Weights of a small image captioner: 5.27M parameters.
Rows from block 3 of the text decoder, named by matrix and row number. Rows with one number belong to one attention dimension. Each number is 128 + 24 x the weight over its row's rms, rounded and kept within 0 to 255. All counts start at 0. Numbers have three digits each.
# v: attention value (decoder.blocks.3.attn.v.weight, 256x256), inputs 156-207
# proj: attention output (decoder.blocks.3.attn.proj.weight, 256x256, transposed), outputs 156-207
v.214:118135157110117099128103140113147171157178133126110140122101114091069100142123128118131127141134101134139099127133157134140134152143123157180142161123114119
v.215:158109143151137152170072118134122102136154140109122156110090134133152105104142098156138146125132128123112103179135172128135137127103158118183141116142138142
v.216:134098109155114068160132124123114106115165145084139103149134092127122174144091106161162141112169167155150138192141169116124127130108149146126176135153146093
v.217:172082138164141137123172118160151149095108078116150129152113171154134099126173123163105139117131165097138114145101139136082106151108130124098168152120164137
v.218:168110112137122112176080130081155108110152119141116105141146097122087111112153143219126162128114142162153146132148093118131118102128144151146126108132135176
v.219:152100119146154116162146121108103134123132134111122085102087094103150157135140088129124200128100085131102121108139136116106121134147117113075158115097112099
v.220:126135127113134131109109108122195127156142139129171096151130070094102122149125143108162132098095120142097159123158104107146190055117113119126132157053138141
v.221:161134165171110142126143099150058126138140142124104157114127152089130128144146125126093155177111147140165127129147139123124137134137150140162124118150108059
v.222:144127127137094122143119118105121160106154146130130117158109167150143119078105163173161117168126144152132154127135106120116161098152116153106133121083175122
v.223:114095115112167185139128132091135127133135137097144162077142124119142115130101092143100109161114133120100141083150093117123085114106114136148145116093158103
v.224:132144120161157114108142167170121078158104122099125142114098160131148098125131122102076131100121064107156143172128123169099121117115171146120110142153102131
v.225:159163124175120140121150139143084135110131125108155122104103094108165124145104089097160110147102095125142136138090148128125130135123101110180110116111123100
v.226:110125103110114104132126162123184126141139127129126151144099161131183126110174135180146120159159111153086118114104119124117128130079123155112130107114120156
v.227:166113118171101111077088119101114094111119144109144134139123161125115114175133093117142073131135145116153116161157129136104118123112083105157096152172143106
v.228:129137123113147103110134132158149116116148142084116135118138132126121125141136132124134079103149140076180086173112089117172126127072133162119120066140101100
v.229:138116106083147129081134123179152131140117095133170162116127137116125129147120138077147147117124104127143157121117151144151096128157114150124137166117135134
v.230:142129098121083160129129103141114082139184201112094090162159144127136124183141091158104127122145144126133118122166134110150098142166089121109153088136122148
v.231:126137133142105157110114118154123152152152091108117164118118144115148133113162161104112140154065113153129115149138097183131135121119142108125081144139085131
v.232:087143125093154119139103104115119152105119132105134119126146126155090131144115105082150100108125114138123130086138128131085149192150120172170131101102158089
v.233:119088110123149131094146105098124109133105128127126069127126115140108129147174139144133104132121148119127120102152120137149116109090133092113098101146109117
v.234:136114113109150168156140113080097103105130112127141134078120113158151122077120120158173181175092120141108119159133086144121084112110127112127142124134143153
v.235:088121115186086126156117104100141127139103090143097121133127131103152149170118121108087093127111139131075132077094168111141135112127127095124126101140095127
v.236:117103139122171092128078098161181113103136124126138105140099088099130124111137144126153141127120141116133087144156150150112127125127146114153143160162104110
v.237:138129131124141133116156105146132122134145129120175134108124148161116145158097134126120149150068109157172092112128093126178121108090102129108086141159076143
v.238:176106151088118128126120101174170136118152115180104132120123138143107156174116167126170072107124105105143129094150112177131129121115152122143131116112154138
v.239:112168124110150140116141155134112130161118105131105162128132115139124134102146132152095154113109116134153122133083126165142130088120099120154112145138145097
proj.214:147144099165114137068123086122124145136109101128147156123158154116142167142084127173091151133121153138139138114150159170093118112100121171108101098177151108
proj.215:151113124099101119093111157127145116165104144156150172108107116139106147130122091123139162140139129114187139134115092116130136098152105160102155140107127103
proj.216:143145094082125148091098137125133113145118106084138156143118174131092078109121129082073089108101124107126069107107102182115083139154105127131081139133112150
proj.217:111126166132121130163097157130116129133115173158122183136129138134137120120128120073148116120105104119145135109131093101195105115115110055104116145130061124
proj.218:147121148083162137095154135129112145103081128144108115121133131158126179110130101095078130131155095100098095141106124132109112134130091114107085132137141133
proj.219:139115139126100137100123114185182152116141111141139171109153147150096084140153141151134097135097126120136105075159139094151150144084137175164124125164179145
proj.220:155117132143153136159143130130121109082131069094103166151121098131116139101138122148099114134121148151141120158123131116078103134134160153149130157147182139
proj.221:113132081079125087129104146122186134126154164181105112086162137139136102166106146118155119082160108145114172103100100105196099141131127160105158154137187139
proj.222:138111132118161128114197131140104174130130140123139146128148092154146133161117090119129115110090129127165148125115117126137125143142135105133154163104094169
proj.223:174125157112114121139093143116089115088116096189061104134113119097129129141121128079134135116155145133131139137129139158123154115147104124132097193128101131
proj.224:091109105076106122142094118095115136132127162160103110162126128109115112148113138116108110095107181140112161134066152099135121084174095103153136141113143106
proj.225:118142120133112141114091115156150122146159156108111109164141126125131147119142139143135133092141128168172151096153127124119123153132139129146140130123145147
proj.226:125143149096157132112144110111149119124186148179163120096154111162104122124089097109141133130090110159150173107099111074091147090137174123150155098162111156
proj.227:102135140144117165110127118121127176161114123126079136143177112157146123156109146190094181118123125111165143127098143105147110150133100124087165130068112165
proj.228:126139105110091155085091094123120144133098118144156109176181142113105150162087060136136140141156128169123150088108149142084135144163112098139121123114112129
proj.229:135132180163119059177160149165135150118162141149105142115142128126108134093097112164103126137142090124093154130123145102130125106092189145153141115111136168
proj.230:111127101155157112137145131126125164090103101094117094100170103118133123105117147090126168146125130139125132110111135144114186152108120146141129155131136110
proj.231:143122130115133073153151148166146115132119142120162116123121110121110078124108114107125142096171097122154133126164122105145173137132154144175185102111111127
proj.232:108153108121145146098105155113117107097147079104129139116125121095153143142110121179113105136155123131116131151115135102115089121137126075089111183159138153
proj.233:120113136145142157168096142125128106075145121170139133175114140107151103116087132133112115140071104150076149128116099126119184095109133104133126133127099174
proj.234:158149152149126138135107129176141132142108116122103135101116127144151124143134109133080130117099138076134122138167152115141181121135127162117092095119109108
proj.235:179155106102147125119105155115121132107144091105180128112100110179128142121102149087101131116159075127135098125132145168119105136130136160104081090136102127
proj.236:107119129115119158148130132077102161162107169149127149145125162126136106115117115132134098096165106125132131119139123104133148159131121084078121086063153110
proj.237:119140142124138144096148149127130135139102105118082103153182125146136138121124084106156142112150089082126145168155128166149170161123138159142130122093134133
proj.238:142166107143110121133155151123097088137094154123172147114094142089152105072149105118063157172111148136137129165120175127121131099167095097130133137151097123
proj.239:138089120155126143109135107128111154132114138127136104154173107094166136111144095128150120103135097125152137146123093154123080117129140172150145120130129129